{"model": "class-conditioned image diffusion model", "dataset": "coloured fractals of 300 iterated function systems on busy backdrops", "train_examples": 48750, "image_size": 48, "horizontal_flip": false, "conditioning": "class", "arch": "dit", "objective": "epsilon", "cond_dim": 256, "targets": ["colour"], "num_classes": 12, "cond_dropout": 0.2, "norm": "rmsnorm", "hidden_act": "gelu", "head_dim": 64, "fused_qkv": true, "qk_norm": false, "moe": "soft", "num_experts": 16, "moe_every": 1, "expert_mlp_ratio": 0.5, "slots_per_expert": 2, "shared_expert": false, "patch_size": [6, 6], "layers": 6, "width": 192, "positions": "learned", "optimizer": "soap", "beta2": 0.99, "learning_rate": 0.0019, "beta1": 0.95, "shampoo_beta": 0.99, "eps": 1e-08, "precondition_frequency": 20, "max_precond_dim": 512, "one_sided": false, "adamw_lr_other_params": 0.0018, "max_steps": 26800, "batch_size": 128, "epochs": 70.4, "lr_schedule": "cosine_restarts", "final_lr_fraction": 0.01, "warmup_steps": 1340, "weight_decay": 0.1, "adamw_weight_decay_other_params": 0.05}
Rows from block 2 of a small class-conditioned image diffusion model, named by matrix and row number. Rows with one number within an expert belong to one neuron, the router's apart. Each number is 500 + 50 x the weight over its row's rms, rounded and kept within 0 to 999. All counts start at 0. Numbers have three digits each.
Before each expert's rows are labels from the 100 images, of 14976 (inputs lightly noised), where the router gives the expert most weight on average: "strongest on" is what is common among them. Only what is clearly more common there than usual is listed. The data: coloured fractals of 300 iterated function systems on busy backdrops.
# router: slot weights (model.blocks.2.mlp.router.weight, 32x192, trained with AdamW), inputs 0-63
# up: expert up (model.blocks.2.mlp.up, 16x96x192), inputs 0-63
# down: expert down (model.blocks.2.mlp.down, 16x192x96, transposed), outputs 0-63

# expert 2
strongest on: black
router.4:520483618501561528465549413474553559488487462527455458528532371585552430570514426523519464573395470525549481512587380552437428576484492588531510525479430471468518595535478477518541494523484472
router.5:544529500574438458421500403493510565447495411577492543484436437547595456527500418556618437567455481548518512515526372542440532469509554527513473491494477468484544528472495507462512529558557406
up.0:436472540452441571556457459473490496492517569519485515490463521554442517520519476501516559474549542499649511578473553516530490620478519569468490532490518500561495529503541387550521523402395421
down.0:517463454561459500510608459445536473468477477564521514524494513519497509520505560521473516472538460532470464415536509537467522372548420555462505530498449494596404578453400423497516571563397494
up.1:495415527525438375608438473500549570513504472457423536553521641507573580491534507494487554505416488505449520471422524589489516554542515518570567525445441414546433505432519466464404480473492493
down.1:525440554546486523459524546567563416440435458492502485454526606459501407540564534567539498495457449541465542488433434558572596583430476530552516502484514540498457468501452424489473532411510452
up.2:513568547451491564553477508397564477476518409438480499576545548499456457492473490533599431486591486422489525505427451528644553431560562431477545487450527506514421533458451438439546625568485505
down.2:546540490549405518524472523562441557462479553487454511611459537561452528508447530527548448515546486495538460524540433416581467564513505426524489549528494501481443595415456507438519624581561475
up.3:535522519513364476434486481452521505483467554446492512430426509475511506427501451506397593622444465444519498496489558507526525529542575415463476401510482503475488479473440447362487552514529491
down.3:493557490531559532436450499392468456590484454496462466510453504491477486501562516407475562465468534458568516563464590505374471441479445511514564455523544512479386384489551531557424490454457433
up.4:429467505520481510478565448535497549458431550409525519499468567569481537547543557552450570630481472550421389468571497480498434496484492542453537490485491469562436563542548556419616432486619552
down.4:540581449536544507524461415542500587478426442533545585593521435560440474572508472582485464505497471615511507419484523482556488534415573556549514434439556511545501426486389485488477482558559514
up.5:464534551500454507528530527475535432424557404557431521549532480471489511477514446470544528535469537480504552495427463491575559488540577462484437415441572516538411581514558533500530490448533436
down.5:459496476506469529545458438528460515508496547496512524465519463559447470376509501438528558542457444520589576441483487495601478570471507629493516504515441406453436515479519534520550390519578486
up.6:472584479541502519541492523506497493476604489542511539484591444479524557554516519655395546441537479449483605567467567529554510570523508478515463537437500566505436522546460518498529473444448498
down.6:522561570503438523408572472551585431524484424435558447495537515459554462455513486492320520373420486519508516485504510512620539434499401460478532494556512517463416573494516524489438520458460477
up.7:434518445493528518491547418534536429512442477479465530514408474428540489532502481455491490524538479492542541472495637520496534533436511516513510387433587497481533510477541496535549485499552456
down.7:577469562577511543491572502442528492564470601650646457495528447522550554543443486557566511534490426532487504458535631516393536482496447467521489531570435545516410428499510503513477513494479558
up.8:512571546501588440610512473498517509540489520475470456384477400477499460493484454586500441493533520490489480459617532476527490519535440465529427387521561514429547547480610489539485559586530490
down.8:455476537526503490419512498507529402435545474515483520517478533355542486506448483518556408553499515452498494487487486583537624519491485551522474526516423489536491480567534508539483467598488430

# expert 8
strongest on: dense; red
router.16:559483580468484537490518505495506493466432526537476440473547501447507529504517493409507529535427536438512453487469479503592476572402587599433425457457471531554443608554506459449502467389470558
router.17:527455524517481477529449536440508482502449497552456573436535512477465529582493551486412510450510518478559490301445487562526508497476488589447494429394382441490353538543498498430522494496485455
up.0:505466448609512493520435611506462494426546474489491539472535490547579463371496525553484474484510485510524556567473496461415560551472485463524494473503507534549672495468521418484513460581554465
down.0:522418483453489518508546406467520497429475569470533449486563446501431530403518511473480446537440490433461439467449472440426440477484515490481453546490503462568622500477506488455514448549577511
up.1:463514539490602440601480501514475483560491578491476466607434533478563547439508466541563453470555493585443548395544431547446503504456412516505500582494490518435565483460526532549449467515519487
down.1:445445488470465541473502450506475528562497440572546585474478534463463488505449538454467436511547489414489444484531410558459464469513570528539400491561444541525521495507549521545499436533528568
up.2:520502566457463469561486511512602526520530536469460477486560434461491419504483429513524437547529521533490508606513529454538538537488601470468519481545622498447463569479447438488453536524424407
down.2:438477527520527487472423512487488519445459488449462433546557518453604498575553518489535404495471501506506499494540535589453483509516521497526448487537440572462524588549546530515449468427520510
up.3:563534500594469461465449437628514512457544484397477552523420613512522512481560477539495521530547407514474530550500503591438511474534471496550604506457505492467431397472461516510535557514493441
down.3:465549483436583502517474551531426431565509550517545455522534426569433475482544479508446266573518479480488535476493475464480484482518544459506476500452493518470624496515507509414513570457501523
up.4:425569509443431445398477523524557427440580469502526528519448480461512442533494560523466560472573470481477423590554490463511539492498590438405537495497514595559507500498511427445475506482513414
down.4:629519488535516477489493510453511478498543524490524522558573483460476560471454420509487585529571488544477546539453474428465485522467480455443471567483639385574575397470510519460570620576542622
up.5:490495422465453525528511488455456568522451474499504461511461516509570452491564383471531493449484493469467543482615620466448423486457468570545464456490517506430569398512499389427441525484504553
down.5:520569469540564502536498531596496447494443432462542588562498482511488551535477472424563434631526533554500504604530579530464528424522514432493457494520509533499514487623487560500457471433507475
up.6:557437566530502456500564555503417489503502462451469484481522502452447524434482481467606415576489512510497527598561475427444542482513547372530496565554603479498551514534510602530568424490482444
down.6:507406489521499502484435414464454499577443510440495604456531541461545507478466523570533504451535426445491444481449443513513460625487468516563389530522388534500490449477499494552416451473466529
up.7:488510391459498504479523495493453438497502395564513573492463452429565473538506519383542577406585455549507557502612590510494485588582509500429537489530548556469430514514553494519511589493489508
down.7:524554463537526495493499539509506529466467602350540452545503502482444458564451429486483385548557500521544447640574569510533526442462457501491502558526513448478390533437542481523493546480492480
up.8:593465505492477540463495518455562461459446460463528530509472534499513453593515438414604528452486466483552591588465543500480425552554607464493488434505453544472439542578457505476558505431503479
down.8:488541513527504488506484553502447497409455427537558451498526562428490554527576510511537537487464508562401435456621513558525551479469542544438451481515546569558505534545523485537581501422528512

# expert 0
strongest on: grey
router.0:490444450541609493556419484508515485498456536515501573538585468477597418488483504550621498485392566474489534479609534494456461498446522525478506482539466478485458568372502533551537535562465502
router.1:450615512462496538540477503497491498484470483549455451550499428477488524431526582494472578431454502464449411487419450503589480450516565499533474520398510555552501486541542476526419466430398554
up.0:561505566503420556532547516356537566472442561460562512446571482545423425497498492566523565544448504458503443477515473515562469536462499484522620472423523584541397443495523439490530359516513524
down.0:524518565448514499479462421576454495544573531518459480533413466477582480457432467471504500440467500487474574507478457483497445438467505473501510466428420424483458420501510484538597412461504484
up.1:519439527600495489477473417373536558456458547540491441545515477525493555591482530397518530493478541496512537555577518478518387546469522565530522501524491644493402575516557383464522496507506527
down.1:474446513442519478489487542602538488426543493453509526526512423471506489602488457545479472528483468522506461431567610482502506511503571483526457517578524425519431527546512441533500486462418506
up.2:519509514565532518472490537521454490497479557483500477476512494575455404494487447473476509484525526411487566417502583448442499515443554512448497382495446587531559561514590590434480490533597438
down.2:416493496451541487561533527478472498492539492532510414626464462538499518515481486511429492543462489521562413487576564572464457442504513485402499492471575423536484304525555465523510586542452550
up.3:513463551548474447430463494473482497559509517443490520500478495578561566458512490562485499439622428561495541483543452515511603509403517488450445595523457517481548411541514472478533511500505569
down.3:600461492507459505551544487517471470570456466516515550523481557539445465455526476450448485487576521426418507519417393508523460511555471521436511453546481493571525509515526475494571484612531444
up.4:481542480482512554521551547533438535460538491504565466532529527539530482519617531506550469463541521474521457616473430541403548415555504496483488418466493528496357440617497489562595413482420547
down.4:444604501547496484552529503491451472457514528544456540556520496526496578538570487483534437515512527532479508439500517482487531449509489515475409466469510457513504489532561507422541556506555503
up.5:530497501498488579533543470421556485444485459465514578546405514453528531512603409383526393518426543427502517494565502516532563511453577388504452437502604503590487587492495450543417503571481541
down.5:511453501518502427450530498552541542508515482470494518482463525497436483450391571522563580476482489516505418526529531508354545529515491557527462556508506500428528506537530436539533497565535484
up.6:458582441530484516456462492509521499485473476355551490496523504607461425495453500600575537503424580488568388459402556540497477484552541450420536507459478398497510561604561510520520472552551467
down.6:561528488502491451530536497499458523411507541550520501524518510495442467508552531471550473527529510426498578482388459487517522490459451490547503488498498556500592452484472497545523555517581468
up.7:401550556546421502454539448463579484421493496428473555535522526535605587460534402453488508549525451537555516509496448511549638481554517627448526514564488419460472517477458493500574522531517462
down.7:511468539431591481489470552477629536438524503526567473488520481507408406427472564502465523517499491481487492478485508599470496543468471548450515537531536536448549539493494537508553473594562583
up.8:534441496559537507488607535462398525545555503459472462578511440519428506489444486488539540472501434496550630555588535454522518539529612548493423512509563583510545533469529459475569509479506389
down.8:419451458524541486495477489525491457590513525482547538507545421450542439520567573574471405545523501474456480436515496531529476503504527457552484480567456510570566515515522460473514488473431559

# expert 12
strongest on: sparse; grey
router.24:530576494520440482486489569574547533621573510524435520503443482509439441491437554576440482457551487483492526555416540596492542492510472396508582494461518553503478364550467536518407512529452488
router.25:468521509417422475454443534535511508506488553495472488473515473474381540505366432566458425517541502540427416522551463529556488451530465471460512512441496411501600516530496570475451438470537509
up.0:446513476526475525520486519378535526455459520469601512553538516573555623537530530473545559428466613479545470532517456589506506453577461447494458557449503495494401512534559489496572435499514498
down.0:465509499471511471568508536536454515416454571466562522475528572434416478477401432593521454424519539547535534501441514521568519495449538476528456563512486482524524565556512490477505498516497459
up.1:441468460555564450514446536612534444530474549411486438590529483621603581364458537515529363421515583442509573617505535442476541535573451424442464548486500559518451578492560491506435570546550428
down.1:486497516460419548497488534433589543476495480519560515424541518579462493509567485443504512575535451579448516468469541456539488496458496596515462490541479438533490491483479513574405513558456582
up.2:537553474513526511523456572550492452461503473490503475540473511393507497470476531554511529491459443411512475534473603494469460602545477514491544488437433468587567547522452463488462475515517470
down.2:498607466518474406486525480505522568491491486429443535500495514387566544483537463441544501604493574531534517495467578519537549399432471524502522500521570561529511459506527456406446505581548431
up.3:597534464372496533484497508430570470496500547586523511425488444572486573563558408564446384495455480466530488450505425487516453601463603518418512549518525493451527504492509560478499449453519510
down.3:506433473540477534504468500547544484489516436434474428518546469551475461475450551447411633510522559490517505533493430466565484456581564622492541505525519476437564541517528559491501544507511472
up.4:445570599482452491499442521472575517432449488458459494531550523484439495572525553482488561489536509477627481592395455519623494556565558588468480497474450563533467461496494603532570435535530457
down.4:507520451507549424455534482488465513426534510502506436487585464446469531584467498496568572510520370421501401607510489507464468492558509355421552511498511461566503586474486471467555545512413475
up.5:494448519501548435541551436420482526449359472493509446440463461495488499490525583559483546498408412456467485375568590484553501528378500432570539465513589455534505499466468370429504502519525531
down.5:504366557486441588481472485514508502506578484493517544498474443449584434489611514388523472491497521529512536527548543477475513414547537619572506554525538533535573454462506446456565450477606533
up.6:442524524529537558596491407325510545417472564526527499507529522541549537504555508483526574451464554501503453599439495539483522553555502500565542562508519456524434558510540446463525527546459549
down.6:472454563412466469412467514546566589478512500507482485500534536475462426436467507516510511440493432499470467480435508487473465519585484546576481512510476516494563554453499495540500493485525481
up.7:474572506390522397515433529532542496519407478434546517441526440572549462514428542560588404493495498532456618515478415492520480424479482500411520551394528464352487412495513513562544559494526486
down.7:495577486505529515499550546453508440521534570493422453515525461570473489514508469479522530453470502383526428499480530538508500505446422480476564427452456548386465443408518534606542551518521544
up.8:465553625529630491471542487502543568481453460480501600529547463513494553611526557546475468447428484535512494482527417463482545562476610534467433529466465493457432445588443521460507518493521415
down.8:583570488458377490524448486473405422500488499508486504480541443454567509620504425516497487514450461466587520535507497431562510459474577450524516512494485555513460553545457607591506440512503518